Weights of a small image classifier.
Model: 14.3M parameters, 64-pixel images, arch vit, norm layernorm, activation gelu, patch size [8, 8], layers 6, width 384.
Training: batches of 128, held-out accuracy 99%.
Data: trained on views of escape-time and Newton fractals, 39.2 epochs.
Rows from block 3 of a small image classifier, named by matrix and row number. Rows with one number belong to one neuron. Each number is 128 + 24 x the weight over its row's rms, rounded and kept within 0 to 255. All counts start at 0. Numbers have three digits each. After the name is the row's rms in percent of the matrix's.
After each neuron's rows are labels from the 100 images, of 14976, where the neuron reaches its highest value: "responds to" is what is common among them. Only what is clearly more common there than usual is listed. The data: views of escape-time and Newton fractals.
# fc1: MLP up (model.blocks.3.mlp.fc1.weight, 2304x384), inputs 0-76
# fc2: MLP down (model.blocks.3.mlp.fc2.weight, 384x2304, transposed), outputs 0-76

fc1.165 145:090101131142086160162086114118117094116147113190102105129126148133083146128127139139131138189116134089102089126125143122129109112110150146154125129126098164115111127151145159101092129100105110088130144129137073177139133136160105148
fc2.165 141:085130142114145166186151145116125157137123142144104126141144116159136133069112132178105127140125056138140094121149129113109110154094130113100169147088133154122141146137124168116084145138113141094100119121128153111106134148191123110
responds to: pastel

fc1.332 130:140161151118165109141141108106119128121115146152129078127104099165148133135119160073133139161145132132108201140125152137158146143126149120137149129111135146096104146177115142110178122140115125090156132132114125084169130155112127135
fc2.332 126:152146120153117114138144152136117132136111157147151119148135141136107128169134111143100133136115067140093149114139124129140123122131116118121144070118156144158145195132166082136098126158121142159102124094121120110164129099131124171
responds to: grey

fc1.18 126:136150104166133096101147130150172131142106091136115146145139162161146145153116152119138095120104118120066154138159134181115153076166135128083089121100129124121094147118128149182113148118081114127083084115141132131143120091115114165
fc2.18 120:147094127127113137107187143154174105093105088149122121120132135139142118141154119131120088139155183119168148171076136131149122124096145122146149114127177111137130128134078078103154070137138122136098158117136166123153175102142127141
responds to: dark

fc1.415 110:111107136142171121136099146154112112128124167141144146132092166119164124116134163113122150088101184095140142106107142143133137116086135130140143119122135100146153133161139115158135083138109124124145120107096118137132141076132120112
fc2.415 112:132120101085126106121136150134146116146155121119158149115137117091119136098111057103122153137104118159104161119103184128122117137094135160135110137150137115129101126154121122119115109097155132127170155153106168125148100152149054108
responds to: earthy

fc1.621 129:131133138092106146113121152141112114103090154181149110101098113113135141193086146166132158146159151112155121168117129131124136166151119102131166128117108120114102188128124094155112131114110087128119179103132140140105149120097135117
fc2.621 128:110098130135148116128140127130139134118118121124125147098124161126109131132153109121124138145145145144127108161078140135145127145177135142145117124139137122118132159098150128117102158151121109122138128096094168134123178076113098122
responds to: cool

fc1.442 115:136093148130125066156126128112148147144136119119154137122098150133090125176142129135173161118064121132118116143097147096139129121147122118111122118112096126148149130146104154156162169133130090129110147154111137115137115120129149143
fc2.442 118:076142124118149159136137106164142086158164118122113104133111115113144133121116078079136126115098118136103150096148130089097127156147090148160143128138105125148146133140154116126124128150153096102102127161156125178127136134127137181
responds to: pastel; sine Julia set

fc1.758 154:156148133141116130140103151139163136151130133118123130086113139125123134117157139129183141119136120103118120070158119119138113126187102143099114116127140113125147112095159138141129124114120117099125107103139124167111108148136095128
fc2.758 234:113124116158149148151168130154125141151090165154135125094132180089120131168151150160140143131161093121119154148167115133154157133133152117122109167129140122141121107141129114123141162130135116139113136139130193117151103143141124108
responds to: grey; tricorn

fc1.767 116:160126120085160085166086127141125144139113116156145140120100129126100156171144112137117141139145142157147104165105164153154135156107125148131093134131108132134174139141122146111130112112117140099135140147143094150102167063119103084
fc2.767 110:105127101141181074112128142142091133123135126138128077090110106139100127128127136108134139090117157133101145132131119117135135145138105156138143124118055175117089115113139134130110103172127097190069130158167112122067110112170111154
responds to: pastel

fc1.385 109:106092127129172133173122104159102112115123148145138122113129107134158129138101138143115125147130161106181154118067111149135157119097139118108154152083147131154130144100142100134151111130171142152121149133118105125107127157118098150
fc2.385 117:090136137150088108147196154091097145121132131113122141228144110152119133117069181147137099114123145106145112142118122129122133130107103146150145122165183120108112132097147125090120100112108096125141130139103058132131151130131113134
responds to: dark

fc1.634 065:114169149108141109094141105139093148111086095139128124067084114133145106120091162150147131122129166159147126124119157133114134109163167109136099094086158116136163125131096121151182122117127129126106118155131082105094144118133143084
fc2.634 054:130157109162126108098104100122105154114163140136108137144134155163118117098131164124160147116137175117123085131153125107102169123111128135126120096125069121140121170136075141174108121092144104096147100144154150090135139110123136062
responds to: grey; Julia set

fc1.394 132:128158106145122118139117161127134152117129085133065107141145145201166112118141121124115130146154118128105151136142145114178122108155136121156183159132084130102132118188138142140121133107156132147107162153144108107188153115153120140
fc2.394 124:102113123147166111121115177174085089105118121125141143154112124115094145139141160116175092160116133128092151097123083126157156146157148123118163148149128133121121119136132112160136109130152149148119117108123135131154143107104142162
responds to: dark

fc1.487 121:132129136125124123112069187151158142146098107148097122104134114143140162214086110131134135133148140124154156141115134110094143162158162120109147146148142131107098118161142148095128154123159113135108144159084128156059146102130130111
fc2.487 108:128102119104128107129095166109154082133126123166114116098151072139146118124106123107119130174140090093114120117139119121143131099135142150139108144119079161118173163116118125137160134117105102104107153123146102163113126079113121178
responds to: grey

fc1.41 120:112153128134161123125114142144096139118067118113112147152143139113141110133106117144055107117129119106179119098178163133185139120089109097148148125158122124143108127141108112144134153125163126142128144149111070113165149099081101147
fc2.41 117:135148144104131075142169141096111113122082126124160117150143127114116123173122103169145096130152146158128064139102114138185181167107150154152107162124123087167158119108090104115129109097114113112112141097118142140117150121118175154
responds to: cool

fc1.349 137:151155149140148068141126150163121128095133157150142099119105147172125164099162163130121100133100141110106188129121137107138144110153140140147154162146112150127135162199087150163191111100113114115146149139139083146136110131117063107
fc2.349 132:142122145174200099119151184117122137123118125131090088142142091140106150130123161128107106150140124142127152131150145157107135086175152134117085143137137103216184102135163128122135169090129145084136164107078106118131105121139123148
responds to: Mandelbrot set; earthy

fc1.710 137:130120080124129131094117158137113145145158126157110124151128135133123117118141149129093100138086154135126189139099112125167174110145122130113109137110130128182110105151126115099155123130127181142118121139121133082162111137103103172
fc2.710 125:116134118154134118125143091154163097142125191121111096167133107154097139110135114111153128123166099164138111132112102116142121123158139125160118166215113164108162127139121117142147120135117126113064165190130163125146105123100152095
responds to: grey; Newton basins of three roots

fc1.316 132:109117160116107173097123125123161108099085212161187115145117140143143168150151136100107134114157143115090136147116120142138148137091137099134100156111140106082139088112136143122159118133152109152130151151115126141101084148161133119
fc2.316 117:092105123094087155159124108109113117094144109126109150103143158108121157093138128122123104139127143156093126097139093181170162123117138118114109102120114122134145137166099115106147102119104107070149146156150136103139134087155119113
responds to: cool; Mandelbrot set

fc1.583 111:117153151128133128091113124105084100108111134171157137128122115080139151093100136096127119162127127170211163078128113142160107165137120111181079103088137115141115155098155130126139146112129140115108122122077173101119160176139107136
fc2.583 112:106108087109113112158120140136135118094083150159093132115110105117167153135156093099101103114123114098161126136130116153137100114117141122124149094150113137110130092126115102145134109128114131112125119110115124124125140196102105131
responds to: grey

fc1.23 127:122099123138104158113115131150146123131115105157121147149112129139095111098115117154120117139113114107105162120123116134130152127152129114135116075110091133161130141115129127133135116105112173175084115097110126118114098115134130101
fc2.23 130:152112164122096103100152102138168119125161164090132136178167108142105107098129125140152115143167092160148112093131124115101173123127148123150109099165114142091114131153158140134157102116103133134130131099134136085159100162172155119
responds to: grey; tricorn

fc1.61 128:129091139115081141116145146117121105130102155124086150129097142151113146130125150141160088144171107137133091157128145151130121119127117145109137117126132131135136131126153140129198141108138143115127142104108088140123126108143164132
fc2.61 123:141163131120142070112130057120136106142132163110154135121121145126166113111133156147115075109136141129077124100142136120130157146151138139158128125120147136117166125151184120160122119097144152086160126101091135182103145132110135132
responds to: vivid

fc1.24 126:166121118139136118136130102137140173114127092084131113114136152108150137092193137173107136109125131121149128128143094134115111136127164128146144106098123125142150148102155073134118141121090154142102091136158164133111114113136152155
fc2.24 123:156157086146096108113117072107079146107114092142110084110147095117128127143118104144139106148165110118108130160123137140112157106133175125142082097178141108090132139113134122123136121117147158103120118089167068141105097107140178139
responds to: grey; dark

fc1.701 126:129128145134141132137134111169179111167174118142117128128086155147162155137165151162097112175137151137158138124091104118102098125156121158186080102119107087076130121090105142195103119130116116133118158133133117115127127123169109146
fc2.701 135:124133162106117134135151151117124101170165165178123071167115105114171115098136155121153122149124162123161110137155144136131065115120168134099156146124156136133154098166112159162149108110101161073123124127145182138116155169121136121
responds to: warm

fc1.290 133:104114121134146126068148129098116096105095074135150099153133170082115161162121091102125126090110160113131090118120117145129091080152118115139133117151145159123125124097141077137078147098135111127148124144153120113207081136137117121
fc2.290 127:167108177123142091114146154124129094111153119094135072101135124125149173142087070136132115118153129111156117142088114110133051128132123128128110099143167141134164105131120123140102124113104106089128110112120134132172163159090145197
responds to: dark

fc1.651 132:111158115124126072094159147096159151122138122147114134073121102110137137156156136138180136096127108135147165108169134082102117124127159119045134171168127147135116141136124117126092123117114167115125122163142077162129147091155147137
fc2.651 130:168153074159137140105139136132149163143112104146092093163121111152112154152101140114105152109170091089110155139128113116146158106090126145129103115151108129131121130137163113130127131132137148113130133150187100169123114109140157102
responds to: vivid; dark

fc1.271 115:125145147129141116155168150155127139128096125167107136152096163123132098118123155190135086116148132079151143140149154120109133131137107158145142113144102103094139147164149167126150108142127137148123122080121104150082118102117150122
fc2.271 115:117166129141144079156138118126146106114117165120152148175133176135141113155161146191094101127131160167092125165093097134147150103138134139149152105166112145105171117130162129162103117141137157092129144131110099144133119085148134133
responds to: vivid; Newton basins of three roots

fc1.73 124:152119136108128112115084121101146166139129113131133161115081130164160145149179114150133116168098102165118087101098134163093110106111113090151094129120126112148172118099100135170106138126119131125145149177132085119133100103168163110
fc2.73 119:122118182089109121138145081168136160154138108108171129140076144149159164099127178169107114148110134149140133101149122118124147125102124169095117107160124117152133092128131130131089095135098117059142148117154161126093116146174120108
responds to: earthy; burning ship

fc1.534 131:203134140144156112169121148164107133175111146116150087121101153119094161153163147086095128136109164124103100152158114101161124147093122129115136131079179148145132100156139126158104150152092159127164097158101131147142107144130137146
fc2.534 152:167113125150121117130149139111156093165123131104130154122148120095108133104162130110114100112119132102117112123119143084119111108102160139120139127136151166190156116134086123117115108118091145166137131155141116108135095109114154103
responds to: grey; earthy

fc1.253 107:150107120142154119118085141123139108120138125154129107084128168158114096127124104067109116123124088138113156136106156076109141119135121171106133130068137157154129073127107131132109147142106106186114157132134139094175116131102124116
fc2.253 102:148111114102085136138130159126104127113133161149085120105100141138165170130121088111069119136108097139118104106150099102136121086147170158110170135173099130155131115118152128170122122118134101105159145134111136122101113155112127158
responds to: grey; earthy

fc1.604 116:137085130126154162161168121108138090139112078134124107124106138135135107161164097101131107150126138121134090143121142119142109089103139132158156111125119163132137119138133110106075143139122139166153137117144131115176118118128107112
fc2.604 114:116096171112132132160130125164130079192124097131144098080134119178152154104101085139121112144119127104112158139119097113134108121093126112143106125128145178143137114136116112164137115135120114073159124096123113110138172138127132192
responds to: dark

fc1.670 111:132158117105125132123113128103095137162151161146150140139123107106133143115121164079117090134101107131169140127110167130162123132161149091154142096126165112142167140133147160128185128144120110120142171122096135093133145121103114133
fc2.670 105:141156115111145133121151101144103141120086130120160127120136107191173140134137090116122097117090124128151140138156128136141141108109161152159127116120093162144164147132126112129148145159143147086145135110142145136124157175065114139
responds to: grey

fc1.270 113:140143160121144140154117101161093115133123110130091118133126093113162113118115142104117136096169125120119110175152124110128126086123150142156090125158147106127101166143102169126108135134167094150067071116134089144126151143095102115
fc2.270 103:136103180131146142119156167086144114138099139118148118143116102116150119142105107136122128110144101110112104102149105111102137111130137148094164097149124165111113073096114122163118097180165092122116132148187108156127122103164132142
responds to: grey

fc1.695 119:151169164144143146156112147105110137102076117108161121138122124172142116151099107075137132131138112082125181125096132147150097124101140123128131101120181182113172131091123135142126110100152144134118135115137119152120075128092128079
fc2.695 110:121143171117140138170127139079170105137105140174127125141129121109102101118123192135088146139139145135124155129150165097148133099094167124103119135132140100131146136108124120132131127124204129143131116119190164083117132143113132160
responds to: pastel

fc1.423 136:162111157097191129120133137139160141150206113155166125125140123123131146112124166105105126151209165131143154124105133123126119061130147157151132095129151124109102174108112115127125134171111141168114119190130120146143138185085126123
fc2.423 136:147119107123126146098145149132121093153173120136099124142105134171113112107122114099115100163127136126160116132124113134168122108113166143123169100132107143132138084175126121171138143145116183130065103164129178131148162118129135129
responds to: dark

fc1.158 126:083092118128104099133093138151129126149123133088136170145139114115155122112092105105115141127108148071113105120109119162152110129077114137159134121160128118112123146130145100172112111125098114110141181138125109123149124083079109124
fc2.158 128:157094140100167134138217110153081145140135141113080095095140128106132154135117164117115112095148116150156154130138110177177127113159143101128111143134124135144137125085089083117128109128138109085135143149165121120106134162126142130
responds to: dark

fc1.602 132:139140141142109151142097122130139128108144088172146084148116115150153153140131116111165146105121147140151164174128137127115110147129102135132156126112151121131124127141114108143141091144121115106142159129092151104106093128141117091
fc2.602 137:155089137163113123156153163147171137127155088143140110143108083152159161132106104094088137135198141113131135100124144139113107120135062147161112148118140115147154127099096139130120118129167134083117172146113174142135119140130144110
responds to: warm

fc1.511 135:108128121148117101099102151126132109138114110112146103129169152090124112146099135104127138102115102114133056102160165104095121140117133104085117130129137121129144087144083105138127093115175112109116155159123106110145104140125128125
fc2.511 122:152136155114204125130120145139113132125077151135140140152115124089158127146099119133122142155141095111141139136136128117121099165132176181175162154102137102144129149112133127106125137132144116139098073139111148119172120171150102140
responds to: earthy; Newton basins of three roots

fc1.144 127:188137133098142146123172138169125131127111141158134106121113099105104131203114168147178158127113120159132149104072113156096129176107139075106180149128139183113105130124108127154155142122107110177124108110111111146100163104094158176
fc2.144 119:064123148152126133157120113130127149133137123105137129077114097134112087108101151122103095092108173120110166144116128133131143122111158106097128100123099128102171136150139141136095118142067096113100125130184100165112095144159134117
responds to: pastel; Mandelbrot set

fc1.325 123:195155123158147123113078146141168154189105161100128141151106127119107147140154154094145092093120129158087127084113097156116167163116124102107137136101121108126097097170121143106105161139129131096170127130112088139168180122150109145
fc2.325 124:092120064178162095132149119131136092174118122131129123139157166116107115118082130122153094169151146116138115137098151124130115124135165136138106164152134122128127107166069139093139120171123103109124112158119151098132128089166167126
responds to: earthy

fc1.547 128:149153092151130146159142104104156123124128096100136137117132113122146134118123097086124143093102104083161178108135152119096119169112143118070137154136132151098109197125113100133105133132133106149124117132123096164115163136114085134
fc2.547 124:117123094149148126116127148086169172130131118109156092136122082135155148096183135132134130101196116099128123123113123134123145117133135124118099134156154155132157140125130096136151109123162170133134128149136142131143121124133117079
responds to: cool

fc1.324 132:138156088113122148135157135143117150147147189137117139093162089150107125130122171164133116091159134128126153147117103118149123140119093127125105121126152104146096129144161099097116081133161122109138162128136140121063132073153134079
fc2.324 128:130115163135144099129155122107127102135179142102145157131117097099118115093150121173163140117096139111100081107106119168147157119124152109117087172081174128090127120157167130147140102108142119094127139128125148111115131080161165148
responds to: vivid

fc1.411 125:148101129135149124141118141082093131141115143151153150129136110110100124126097129123079159138088122151083145133149119135145163123092098146129108136151119160137173143100136122142117119122065130129087104148119149122110103155147132136
fc2.411 134:141101109157148110095151126118131116150162142160127123155147076136130120108118141152106111120131150119145138123155143102166087120115113126136129141112130164137132130129120130097149119159066106148126172145127152139136088133122121124
responds to: pastel

fc1.15 133:128119160112126101141120148152073153127090115142108151102118116089113145164102087112099122141188086131171095144103131214167118105112083111136115121079154090123129154106174116126151103119119159132107160163126157132133155129158121131
fc2.15 143:083108146134124104113151123098142104145101090091112114138132133131172143102146166110094174135141133109104130143122096175120109107159130116178151116127160119095119132143106187146112089136117133112143144125131210123123121101129074131
responds to: grey; pastel; Mandelbrot set

fc1.218 131:124118143112116119146107172146112124097080095122140168129118108113148134118115100110088122135158119163143124106132136097128135124149114105115137103131124140133160184099167152148111096114179188153134139127116106106135111138124137127
fc2.218 127:133156101153154081103137174059108144118154149157131097142134111164126156136089110127101133146132152138108138130097120134152098082129112183129113082093118224122138114113142126138130076106193113106153103113133097116122104128142155091
responds to: vivid; dark

fc1.536 107:116148130126133142145089067117110170160103167152126146118097084099151151077128100071153138168074109140147151166146143127109185115137132144160131135134114125104128166126177134129170152139111158154112127107146169115146172135091095109
fc2.536 102:120147128119090144114119095120130143087110188131135120144118087183156178133129129120123104138100141156115119135170168173136134123062118109151134099121093137113139136106141102122142123122108156110144126106130082132121140161109146167
responds to: grey

fc1.183 078:134136125157152179166090129143143132117154086112150110129121103102142115184111169110152086134126145076104174121173124111161146136129119137101094140146106098123100127103093114168114095133114127139112123141086115156137131091114122102
fc2.183 081:145166122122103154124098105159129146112141099133148138129134126122140062116100166096127123118151103099149110143170129083120085100136137130168150153111081132125107136094118165133093143114099103141119097174137164120115122134108096119
responds to: dark

fc1.692 130:103127176120128129097138144166133150072133098114155147151115133163152141169122116142139201140146113094111121128148135148144128124162114130162105099133150153107081117163106112117127150080128148112110086129111097151087108139121127120
fc2.692 135:073126151152159137126116150105107170138070083109142100149113152161135107121151157080139125145158124139118097186101135133182102105109141165126208123143151093140116137130117098100143096105108128131135109136108146127151156094155085126
responds to: cool

fc1.637 125:126086085118106129104098123136111117113076061114124191133161127102142130123092126088171118131158170109119093140124138103112155159103127170110115117094137120110147123172120128116113160120140114139106149154083123141143092088137132163
fc2.637 120:115115140149151123132141101162119140100092160180128108159100126090132154141133153119162125146132071158153102109115124103143126141103126183181161164116128132156094136121097089105115121137135121166154130143125127172137126181142160140
responds to: vivid

fc1.653 131:094092166123110141206119124060136122139153133137118111122104128174135133127098140149137099136175141120125133144157142140094110119105104159153125132107116117112106137129120113073117161134129120113110106117122139133085170124165104132
fc2.653 134:114101104145145142153162112065059118129125167165071116154111148206119146120109141151112127137124135125102114101119134103148133124112143123108149171093132108119134113143191145104103147132067136117112172137100118150102168102159130107
responds to: earthy

fc1.327 123:155116143128153096076151169119111136102154129147105115085111115156129163102133103127192101096177107173147121106098171110153117149146126109116168129137102089127116106124169117148146136139129124108108088136120108089182107129127093114
fc2.327 113:140116117144070149156156179111127115156101094105124118086148129091127172101107086137137108086113136108105117089097098122123105160104125146182113089124110153126130121118165140133127125135122146109149114102087092086169134159109098141
responds to: pastel

fc1.729 122:136108131139163147145119154121108153095172140177105113113106122136128110159163113151147126115080152105137209098162100156138137147141107142122098099113116147115133132119134133110115154129101169112160151116099113092099136191120127139
fc2.729 125:102096136158130111151137112108130079147168136163099115148124125086168082106118161147135112109161106111175154139104110119167154106129137175087146127146168121071141128156074107094158106104106094122138155137142165143105131153136150148
responds to: dark; earthy

fc1.176 136:110114098155131177152102110155104123129143101177160087080119128134125136134117124114170121132127139116176143113120132113158121149152137141148155166111151126116115120128103134131122149123140131099165143130129116142101144139133074102
fc2.176 140:138115116142110100120125125154166089102159140145135107147086103103143134136129082154111136113175162124115173139140127112121122129107118149144138173104138118187112137116122152157124123144154130101121147149134145156118116173128165117
responds to: earthy

fc1.12 123:158157122141135120105137151118128093094117113108125133090127097170155077134143125118117115129112131163124134138135140097072154109118120100119091102173115135113152102139178125113102126124120121167134142174142093177159128130117140173
fc2.12 127:128116112165098083139169121093158109132131152157080178130123101144114148145137108151118112128165108118112165141132133146088106058125125162146093126135134124099081146107161081135137116149136165094161130134166121147136135133126145111
responds to: vivid; earthy

fc1.717 132:142167080104098113135126175116139097151156112161119105141141138180163113114162147127141117154161139131146187107167110137143147142097126104151158157137132121118138131137113177109135130119154104125101142150133086123132140128119096147
fc2.717 130:132109119153090147143137151135130080091145104125091104147151163120101118166144128129150131114117118141106137094142113120152137138178158146112134083130121114146163167117123132146095096162138109119120119097141119150164138081139127160
responds to: grey